config.yaml
image_size: 64
horizontal_flip: true
bottleneck: "vq"
downsampling_factor: 8
encoder_activation: "swiglu"
encoder_moe_every: 1
decoder_norm: "instancenorm"
decoder_activation: "silu"
codebook_size: 256
lr_schedule: "cosine"
weight_decay: 0.3
Rows from block 9 of the encoder of a small image VQ-VAE, named by matrix and row number. Rows with one number within an expert belong to one neuron, the router's apart. Each number is 500 + 40 x the weight over its row's rms, rounded and kept within 0 to 999. All counts start at 0. Numbers have three digits each.
After each expert's rows are labels from the 100 images, of 14848, where the router gives the expert most weight on average: "top examples" is what is common among them. Only what is clearly more common there than usual is listed. The data: drawn small creatures on textured ground. In brackets: how many of the 100, against the usual share in percent.
# router: router (encoder.blocks.9.mlp.router.weight, 8x128), inputs 0-127
# gate: expert gate (encoder.blocks.9.mlp.gate, 8x32x128), inputs 0-127
# up: expert up (encoder.blocks.9.mlp.up, 8x32x128), inputs 0-127
# down: expert down (encoder.blocks.9.mlp.down, 8x128x32, transposed), outputs 0-127

# expert 4
router.4:483469447543535488495510526564522544488484522516481385463476507474418521569518453521488474490515585519526497347506505491463518529470524495445539597512485467521480549549465524454532519511501464495541483528541607546507502510508474525543454453531544496510506464493449500525513473506477556475501472434537521520466568525500411521486596530612484543495538485496507505537533533488497533501534
gate.0:498535536495496493506461597504484502510461502457554519517527409447523597492478485501486484542450460498526507469458476495437513520564476507480555501461526587472522484509503446464548505512477451562500486537498465534526540458513515546523466538496460475526519465504454455548526517544489494470489469504547478548558582359468459453489549550517499544531433443449513557472445493619479468473543
up.0:480553539499499503487514565509465507493414461492519495539513439438496537407476480526460481511525497513526471414487466467489502510543476494509589444480548610486516489514531493499514472495470496575508527533543481527475517447511505540524474577525504443528517475499443493524532504547471416472565465541522490494582581415454467471492507618507480494510425466468488530448510503605509519543529
down.0:505492492410438465500544486448508472518477540502506494490457425491464505536497587477574496499484511477478489414509534458514547505487442482458541465547522457506429461523473496507455517492492451562511497553468526525512498549556542564530468569475551514547518421503495568447442467486586501538531465496470474542509482618494463435480474476484565434445578513531472576496438499493472521519475
top examples: orange (37 vs 8.2); jellyfish (29 vs 8.7); pink (25 vs 8.3)

# expert 3
router.3:479495455588464514547503480504520499511546531480502474443526404465530527534511528507552540497557570545514528545478545499514500488462547507470478506548405483502530484465505505515505510470521482480490497534488472495520530529403479535524513606489492509478513482518526490516486408512526492553500437645472519504404455467556447483537521438469457552535521505592479523580480449489491571538517
gate.0:451474464441526546486560562495466516410553476526485509551502496509466439455530475557504463481434489471498494539476493504439506501495481386480590504489474440565494494525526481504580506522539560536451478505573482452484529457546494479517464510530536472498498532475485570468637541495486503470516505439473465514522529499443542425452497456472519514493460507426432455543477537544492428473507
up.0:506517490505501386490579505492527495484440520490629505470513500520507523485462498496493498518528430580570535484566491493514489474516510535497517468504523525435482505501460530490486429508514441390520548510472600498504519509499529496502468552525484502508437527548481488553506462506497554525405514584469465417498543418546473472494478512473475464502551435489512518539547431418447530503529
down.0:454471506505494546506435514501473543521438504495463428539490548473435430473503548520507530564396442485500462491476477476478425528519456535534501496528443475522463505520481513501458482466545503522520464509518471473464511543552556503594539505538518437527514406560486412472472460531522566528493438530558448461467554413510499567544519545538551512419492472507554497541513487427465518523516
top examples: large (65 vs 25.6); jellyfish (49 vs 8.7); purple (28 vs 8)

# expert 5
router.5:508507422433548552529474510489530476512537501510547567472511563501581524466508573521487465468448566491479505591474524513537491476515489506514490474459552523508508517503395476591474470506515512477466498480539391466490502493440508459462608524467494505471503504491569506479491500441514483548487511445476503543469517498457648503472454425450517472510494493499522482514514497572503412501458
gate.0:491482454486533568495460548551482455503537517538448552533526548532530429471447446477467484492473547482509511545441501509498509533559422415500509515481413526502555527511533465549466526523454534565502509505496461426609566498457512520501468439574503512505514536463487499458475480493482537420609456523464441488552547513483487523459455469552496496511473462556503505424418500535466532489467
up.0:485522499570484431492533447486490509522428498489540469463475472530474495564536509536475522539548539487474464459539465498479421508439499575533470461472560424575485473453454483462499508441518506469518491507531510595466463513553487515456497545490501453501572482534520526462358541564539591523458480538475523565533445505512518478522526544485457499446530501491513472561495600530476541516478
down.0:482483465478442466509589562506513524487558455497460576454525463473480483446600498418501486481580471551525547473476544487511494491514457432465485528527501533484509502524511466444527531487512533509514544517425569502504541512425561563588547566501486512518426463551473542560496550529538455529497489494471485495487526539467519489522457483464505476517545629522487517445576505463455497544541
top examples: large (64 vs 25.6); orange (62 vs 8.2); pink (29 vs 8.3)

# expert 0
router.0:514542511479483503498481597574473518502487506510529502503512440482484516460491564531478540519427451452486452465480545507457525504535434526481508504513534499522493473469519472556475510480544507483472496429501557449497515502341510576455597449457527513493503495483512519442527447493542476512483462544568518505589432527458645522477497513445500494477520463458533495485508502431474562519509
gate.0:512498538538453513546436538491519505496621465515480490545570510569564471482474501507472493548521456433500437499415590451539456467555481433494561570512523559498542538496502520522492474481496516537451456456505464514456517543465486554459492475510520434468468517483503512500563511499521508533468495534551484390491411386482540575475493521505488508534521468568512527514493490446503523548507
up.0:500520518540510480466506520520472514444361485526439465524496453472509493498514524535488473505444501514506597472467457519454573455539482451480418512601462492486466486480529535488466631488540495540487576501537539463480540507465482512537545500491497498506453493412524569486525508483484535471655533511492509505540518516524508511474496509460474484476450507498476474506549545546555502419500
down.0:514458475380501415517538503488481541454506472576523551443494500426503536480462480495472487562525476476544497481518487493451506554528469474446484477480552469526475491504509543455530500534503488499471478465483573492461523510511496548513543456490478452496498508494557560494488557499507437532555547453487511550527326528544493495520489522472491443479547567565517535495523488367544499553514
top examples: small (73 vs 26.1)

# expert 2
router.2:539529531504523502460504501511529539506470503531506508531504538554509470468535528474535492493482441533504487450617553487457541438495575496511557519503526502502538444535475539425481478555544531450526537465499532469558451493453575432468545374476487461562491512485505453500464412511548461502475581385529463516496489462463538459479521480445556510508499511426532457509515510459468429473477
gate.0:543540535419516457462455488540466556517501509565482525561557598609457567493370535498536431496525479513508490534464570446587454480489506561540537463456496541470526463529520537526490415503490494443489555463455514458481501504506539484504473431486513463544524554567466484498500452481479467458534585504494475518514497530486499537483488507430516473476540460486495467528491541467568506508510
up.0:433447445579505537489534548513520475475521529421517509442452478453499502567581477498525529483493539480474511527524437458427533549552468469427433513512420507515525508462477522505486553497525429525486452543502494503448525466572469531551475597489471495491499467465500511481568521540522562521534427538457534470506435503537498492560565479562490525535479480564433479508492468521492516423424
down.0:549492543549505492522529490477495483524532542488485517483452395465424429509515546494507482508452570453483482507459523453474532555559392459465542545504573478507448474485511434493516518465488434506516443500455589512543471571498509503555474463495548520555507441546523500487425453517503486544536498521453525479466524538495495567519495450560533500518509516577494581517484564577473566496436
top examples: yellow (76 vs 8.5); large (71 vs 25.6); butterfly (33 vs 8.1)

# expert 6
router.6:527514514392476497601528523489424527514439523528511539473481479531375564522432497520517482543528486517518497480457424518476535429499446508468551454489521521520546415530536504532525504510473551570453549473431464523487610499562494523479491521490476468473490472504526476544513585519483497451528476512453491540507526506424508434521481524541497515500471484381513518444525531499470510484510
gate.0:510525480453502497547532502488485516533474533483514510487505545524427641507393472473516457522519478523505530466472555542526495481525482550492505471492490556558480370505526533496465481541493520532470532501447420451492562494432486536484485537478472460465463467514541586518507518579470529499522456545404477559507456472464522452517466600495486529447483510480484494483549511548552579522488
up.0:509526458494520478460518500452490442551487571494539485538526605514469612445465459483502453498469518577535499453424523495553486533513477512534537537488449537521484440504510483536465475538481493496498497482475532383418523463436525554529475461525487489522485536505521529517473531565526479488606502560511492535487385440514512480503520539549504512470514527485475540468563466554551533483582
down.0:479511483583485570464464428450519516437464454479510493507506484527517506470536487446491452555507482507483496542502472517475512531467468502526507485481500474493504520452488518495531443497557528458556495455583486478377520541475440507525518546510463434464531581520456413450539509522527536426482512489509508409550471553551549525500540514512500525532465419455512535507600532443555530414553
top examples: green (56 vs 8.1); butterfly (53 vs 8.1); teal (44 vs 8.3)